From a checkpoint of a small image VAE: encoder patch size [2, 2], decoder norm batchnorm.
Rows from block 2 of the decoder, named by matrix and row number. Rows with one number belong to one channel. Each number is 50 + 12 x the weight over the matrix's rms, rounded and kept within 0 to 99. All counts start at 0.
# convs0: first 3x3 conv (decoder.decb.0.0.convs.0.weight, 96x96x3x3), inputs 54-62, a 3x3 kernel for each
# convs1: second 3x3 conv (decoder.decb.0.0.convs.1.weight, 96x96x3x3, transposed), outputs 54-62, a 3x3 kernel for each
convs0.27:30 41 55 65 44 36 54 52 52 61 43 52 45 36 48 63 42 56 36 63 44 56 52 51 51 45 57 49 52 45 48 51 60 54 32 45 46 54 40 47 85 47 47 47 36 42 54 51 50 56 40 54 37 43 49 43 49 36 67 57 54 43 37 56 60 60 55 14 47 36 72 37 47 43 68 53 43 71 67 26 60
convs1.27:47 50 52 70 42 50 48 69 49 35 43 71 49 39 56 57 50 47 50 61 50 59 52 60 44 49 45 57 64 64 32 54 38 41 40 61 37 56 57 27 55 29 42 41 39 59 72 45 32 49 57 42 42 68 52 52 46 59 49 47 41 55 48 52 41 39 99 74 80 49 61 42 39 33 55 34 60 30 61 46 46
convs0.28:66 48 56 51 30 45 65 49 54 54 39 62 58 48 61 51 49 52 57 48 61 36 52 44 51 53 56 39 49 29 63 49 63 44 42 43 47 44 51 76 69 72 51 38 56 50 57 45 44 52 40 55 53 49 56 56 49 42 59 42 51 47 55 48 54 45 60 45 58 48 46 46 31 29 69 53 34 55 57 50 67
convs1.28:42 60 56 68 99 26 63 41 39 59 45 60 37 68 22 27 50 52 49 39 55 50 57 50 46 36 49 44 46 63 70 63 57 41 38 57 48 29 35 09 32 40 41 34 40 87 20 44 17 48 51 92 45 55 60 53 67 41 46 49 57 32 55 43 59 66 24 68 59 45 31 38 62 55 55 54 63 54 44 64 45
convs0.29:58 55 34 55 36 50 55 57 42 61 66 49 30 38 67 46 36 52 38 68 58 28 44 35 41 39 45 54 52 48 40 71 55 52 64 46 56 41 52 27 41 35 54 49 46 45 45 49 56 88 58 58 66 58 38 53 39 23 61 59 60 39 64 54 40 43 38 54 60 63 60 50 52 49 39 65 50 35 47 69 59
convs1.29:51 61 51 58 81 45 58 62 45 42 56 65 60 56 64 56 34 43 45 58 50 44 47 43 53 60 52 52 43 59 58 39 34 59 60 44 43 56 50 56 45 58 55 41 53 37 29 34 13 48 36 45 33 53 47 64 50 46 52 73 46 54 53 63 38 49 46 50 51 56 36 52 38 50 44 41 68 45 63 46 45
convs0.30:56 81 50 54 23 58 47 71 53 65 74 56 23 65 38 62 25 66 31 61 22 52 21 41 42 64 56 52 34 62 37 72 37 59 47 59 30 35 48 54 37 21 57 59 54 55 51 51 29 59 40 56 50 54 52 44 42 65 36 20 34 58 68 63 41 61 38 54 37 50 67 44 76 75 65 53 52 46 66 36 69
convs1.30:36 45 41 45 66 60 42 29 36 46 54 47 52 47 71 46 41 48 50 30 48 38 38 29 81 64 46 40 40 45 57 18 63 37 35 40 34 47 47 45 46 57 60 49 48 70 51 58 52 37 45 73 64 54 50 42 52 59 72 49 38 51 55 39 46 55 43 50 57 66 60 56 51 55 48 65 80 42 52 35 45
convs0.31:49 68 47 50 63 47 57 42 44 50 31 55 35 62 49 61 59 50 48 37 45 30 53 45 53 43 42 47 41 37 67 55 55 41 40 53 51 36 40 40 26 63 48 53 45 46 60 52 52 29 51 54 48 43 57 60 51 27 53 42 44 49 43 51 45 52 53 65 49 44 35 49 17 84 34 44 19 20 57 54 53
convs1.31:56 51 49 52 63 35 58 49 41 46 61 47 47 30 42 45 44 45 38 49 54 46 54 48 49 51 48 46 60 43 71 63 42 58 56 40 47 35 60 54 44 39 61 49 53 48 39 47 39 11 28 44 68 52 57 56 65 43 58 54 37 54 41 62 66 48 31 52 29 50 25 44 50 51 48 46 51 53 42 46 51
convs0.32:52 54 45 32 66 46 50 46 51 45 66 56 73 40 36 65 51 75 53 37 49 58 55 56 52 52 46 47 58 61 39 65 56 36 54 60 56 54 38 35 49 57 48 60 64 59 50 53 60 55 30 63 41 48 41 64 35 55 45 38 42 44 44 54 42 43 38 64 38 44 36 57 60 25 67 61 46 11 67 46 57
convs1.32:68 40 49 62 32 59 53 47 41 50 63 66 55 47 45 57 47 31 62 46 54 39 32 39 44 53 60 39 41 60 42 45 58 27 34 48 52 38 60 42 58 63 53 41 41 54 51 45 60 46 55 32 41 32 54 64 44 64 37 67 58 27 68 52 30 55 65 33 50 55 41 57 47 48 57 49 56 37 44 51 41
convs0.33:43 55 47 54 36 47 57 61 49 37 45 49 53 39 62 55 56 57 46 45 44 46 41 36 51 32 43 48 51 43 54 47 46 54 39 48 52 38 59 50 44 52 37 61 39 44 37 53 72 35 38 58 52 64 49 59 27 44 61 46 50 36 62 44 41 48 45 53 56 52 60 33 44 27 47 74 40 58 67 62 64
convs1.33:53 48 58 51 11 39 60 00 17 46 45 48 29 42 54 55 50 64 48 42 56 69 55 34 55 54 43 61 49 59 50 52 55 58 63 59 51 26 41 38 81 53 44 65 46 31 51 30 50 83 44 49 72 59 53 37 56 61 63 41 47 59 35 67 43 63 56 54 35 54 45 48 52 43 53 34 49 37 62 52 59
convs0.34:49 55 58 43 48 58 42 58 52 45 52 49 54 42 61 40 58 46 46 43 49 56 59 36 53 46 51 51 40 49 36 67 39 45 53 57 51 42 52 58 08 50 58 45 64 47 41 51 53 46 56 58 40 49 59 42 63 47 51 50 59 48 53 79 30 86 97 43 99 56 33 50 41 68 27 36 43 36 43 54 62
convs1.34:58 59 50 67 33 53 39 59 44 38 50 61 42 35 84 55 41 37 60 51 41 68 41 58 59 55 55 45 40 57 34 63 46 54 62 60 27 67 59 58 98 51 56 59 49 63 67 42 33 69 55 47 52 69 44 43 40 79 47 46 43 55 47 64 77 37 26 00 32 18 27 42 38 51 61 36 76 41 55 59 32
convs0.35:35 64 35 52 64 58 44 43 57 44 32 70 63 47 34 54 55 29 60 59 62 43 11 56 56 30 51 34 41 65 51 30 60 44 56 50 43 48 54 51 28 55 37 41 51 48 30 54 60 24 67 42 42 45 60 45 55 51 51 64 59 48 42 52 46 58 51 40 47 57 42 43 47 74 72 52 72 46 54 18 46
convs1.35:40 45 58 43 22 24 43 54 57 41 36 37 44 80 41 66 50 55 39 61 46 57 63 56 55 16 50 51 40 38 33 32 61 52 55 50 51 62 60 52 44 48 64 54 53 56 52 51 45 56 65 29 45 47 49 40 60 48 41 52 53 47 59 66 56 55 52 55 71 33 43 33 45 43 44 42 44 31 49 56 48
convs0.36:50 52 44 39 70 47 59 45 34 58 41 58 35 47 35 40 22 56 61 40 44 56 52 55 47 52 44 46 56 46 44 50 41 45 78 41 48 45 40 45 32 26 49 42 40 36 53 57 58 42 43 56 57 54 62 42 47 36 53 46 51 56 61 57 55 45 37 53 50 58 29 57 28 46 59 76 63 44 61 54 56
convs1.36:44 64 41 47 36 66 31 37 40 45 66 48 59 36 51 46 60 39 45 43 44 52 55 37 66 43 46 44 38 64 39 35 57 49 57 48 46 48 55 46 62 57 41 46 41 63 37 52 49 38 56 49 64 44 37 52 51 56 64 50 56 61 35 49 69 50 52 37 53 66 49 45 58 60 56 68 22 40 60 55 65
convs0.37:46 55 46 56 43 60 55 54 52 38 60 45 60 42 44 46 48 41 44 34 63 32 70 58 51 56 57 45 47 35 47 49 49 47 36 56 55 42 64 59 42 15 45 48 47 64 59 40 45 28 26 54 33 64 55 59 49 59 31 73 36 55 33 59 41 44 42 49 47 50 41 54 23 65 54 68 41 51 57 33 46
convs1.37:42 71 64 60 83 85 40 58 40 62 45 64 44 55 62 34 52 52 32 55 49 57 62 56 48 50 57 63 46 60 44 19 55 54 63 63 62 50 73 57 61 53 42 49 36 61 55 62 40 12 57 65 56 63 59 64 56 38 53 64 55 64 58 42 59 63 55 71 64 69 57 52 60 50 59 32 39 66 62 66 50
convs0.38:50 38 50 58 58 45 49 35 55 49 49 59 50 55 32 55 39 57 34 60 49 55 68 61 48 41 47 63 49 57 38 30 78 57 46 44 48 29 47 54 32 60 41 42 55 68 46 46 44 30 49 58 52 55 56 41 43 43 70 30 49 48 57 49 38 47 35 34 50 50 34 45 57 58 33 72 38 21 42 69 60
convs1.38:54 47 61 61 51 63 41 68 57 51 50 42 28 56 57 25 58 54 55 45 54 62 74 65 57 54 54 55 58 45 74 42 22 57 49 45 54 43 42 66 51 37 53 53 46 51 43 45 64 41 39 57 41 56 49 38 37 52 47 41 62 48 46 64 26 57 51 53 66 46 52 61 43 32 55 42 54 42 47 59 43
convs0.39:60 32 53 54 63 49 65 35 45 47 58 62 55 42 40 37 43 73 62 57 41 55 30 45 50 59 49 42 56 59 47 62 38 44 36 55 46 48 42 53 44 55 49 59 63 49 58 50 63 46 55 44 44 49 65 40 58 47 56 35 55 32 29 50 50 45 31 62 53 55 52 51 42 45 34 47 46 37 61 44 50
convs1.39:60 78 49 55 52 54 53 87 44 60 65 54 49 34 59 47 56 43 37 43 48 52 49 46 51 51 57 35 31 49 33 39 52 50 41 51 38 50 51 44 26 52 52 60 43 41 46 60 50 37 55 57 46 54 75 60 50 60 46 47 61 56 44 32 36 60 45 60 56 62 59 65 49 45 42 61 54 42 45 36 46
convs0.40:47 52 54 54 70 45 36 63 59 60 30 57 41 42 43 46 80 60 50 51 32 38 68 66 38 01 38 32 35 48 29 51 46 46 48 38 39 48 48 30 40 65 60 31 51 60 59 47 36 50 39 46 48 49 49 49 36 44 59 67 63 51 36 51 51 51 44 64 61 45 45 33 62 76 63 63 53 46 45 53 47
convs1.40:40 43 50 48 54 40 43 54 43 44 40 46 43 56 66 39 33 47 60 78 39 56 55 50 30 37 33 73 35 43 63 28 26 58 47 50 43 48 45 41 61 62 44 32 55 64 66 49 66 45 30 59 39 42 56 62 47 50 49 56 68 58 44 59 55 67 53 37 50 33 67 42 64 62 41 40 66 47 53 38 48
convs0.41:28 47 58 56 60 52 53 49 46 38 30 52 55 47 55 62 81 44 66 77 37 55 65 30 58 36 51 56 33 30 28 53 63 29 66 66 47 59 50 38 62 47 55 37 48 54 72 45 71 43 55 46 63 57 69 47 42 47 59 43 47 61 43 58 47 51 53 52 45 48 46 36 38 40 26 42 18 68 75 56 54
convs1.41:55 39 41 52 50 48 50 02 55 39 56 43 49 37 65 56 49 59 60 53 58 47 67 31 59 58 41 49 57 60 51 63 49 45 60 47 57 47 43 55 47 55 49 50 35 47 45 57 24 49 64 50 32 57 40 52 51 51 72 50 42 48 54 58 47 53 42 82 66 45 53 45 36 33 59 43 66 72 51 51 63
convs0.42:54 41 44 43 41 42 41 51 37 54 36 54 57 37 40 65 18 45 84 38 51 75 31 64 44 56 53 39 48 55 42 66 61 45 59 31 41 29 57 88 11 56 60 55 39 39 56 47 46 32 54 47 38 48 52 45 47 58 60 55 44 55 51 47 45 49 37 57 33 44 38 40 53 50 59 38 43 46 63 50 42
convs1.42:46 61 35 45 54 55 51 63 39 57 59 44 63 64 42 70 59 54 45 39 42 50 49 36 70 41 26 54 50 32 49 56 87 33 42 62 58 38 38 38 64 47 66 67 47 51 48 59 36 48 50 45 54 61 56 45 34 52 34 39 48 51 58 68 53 58 43 39 46 53 52 56 50 40 52 56 43 64 40 45 55
convs0.43:40 49 62 45 32 46 52 50 56 24 50 38 74 56 36 52 58 59 68 21 26 46 69 44 33 48 48 64 59 27 62 59 42 67 44 50 42 58 34 48 55 41 60 52 50 43 48 67 36 76 82 45 36 46 79 33 13 57 36 50 49 60 58 64 34 60 96 19 75 59 46 57 26 57 66 71 34 36 60 47 47
convs1.43:37 42 44 51 48 49 51 59 56 53 51 48 38 64 44 63 49 53 37 50 50 51 56 50 38 25 57 53 51 58 53 62 84 61 59 64 58 48 56 35 75 50 61 59 52 56 49 64 18 40 62 47 26 57 30 49 52 25 58 27 47 63 42 60 58 60 77 55 34 52 40 43 51 42 47 52 60 53 46 44 50
convs0.44:46 57 47 40 50 56 51 52 53 59 60 59 50 26 42 58 88 45 47 33 59 45 29 68 53 40 66 46 39 40 56 58 63 36 68 45 57 71 54 72 75 51 47 36 37 51 52 50 50 42 41 59 55 55 55 53 44 37 59 37 60 38 47 45 54 56 73 22 66 57 49 50 32 33 50 70 59 35 51 19 49
convs1.44:45 50 51 43 46 66 41 51 53 51 45 65 63 33 41 48 58 66 33 54 50 30 44 52 40 54 49 32 35 68 51 48 51 52 56 41 43 38 57 46 33 30 63 43 38 49 34 41 43 44 46 43 54 47 55 50 50 58 35 63 55 42 57 50 45 63 41 65 64 43 52 72 43 49 58 48 51 42 51 59 63
convs0.45:40 75 41 59 23 60 48 66 44 57 36 52 38 94 48 62 38 55 57 47 37 63 92 28 47 62 48 60 40 47 02 49 59 33 75 43 44 31 48 37 54 44 35 63 51 55 44 52 39 50 48 51 59 55 46 50 44 52 61 46 50 43 62 47 41 57 21 76 36 37 52 43 91 44 53 40 86 41 37 52 62
convs1.45:54 56 55 39 45 34 51 50 57 48 47 64 35 45 44 51 43 48 37 78 50 52 32 60 51 41 56 63 59 64 55 50 72 58 61 68 37 32 50 60 57 51 49 49 37 50 35 47 76 33 65 37 53 55 57 51 47 48 44 53 62 53 41 84 60 41 31 16 34 59 39 50 67 54 60 40 41 40 53 78 43
convs0.46:37 43 52 51 68 48 51 33 43 44 49 68 48 41 40 58 32 51 37 51 65 35 53 67 52 54 34 31 39 56 60 76 47 70 46 55 54 50 40 58 53 51 60 51 43 47 43 59 78 43 52 60 49 40 33 59 54 40 51 71 52 38 46 24 54 42 38 75 48 53 57 41 50 69 41 61 74 49 58 34 35
convs1.46:44 61 47 53 63 49 37 78 59 49 57 57 47 57 49 53 54 51 53 48 58 45 43 58 54 46 62 53 65 56 49 33 36 48 54 43 47 57 39 72 56 39 73 39 42 54 55 51 48 52 50 31 56 47 41 50 35 42 49 44 49 46 39 55 49 50 48 58 63 50 45 42 51 66 44 53 37 42 40 56 48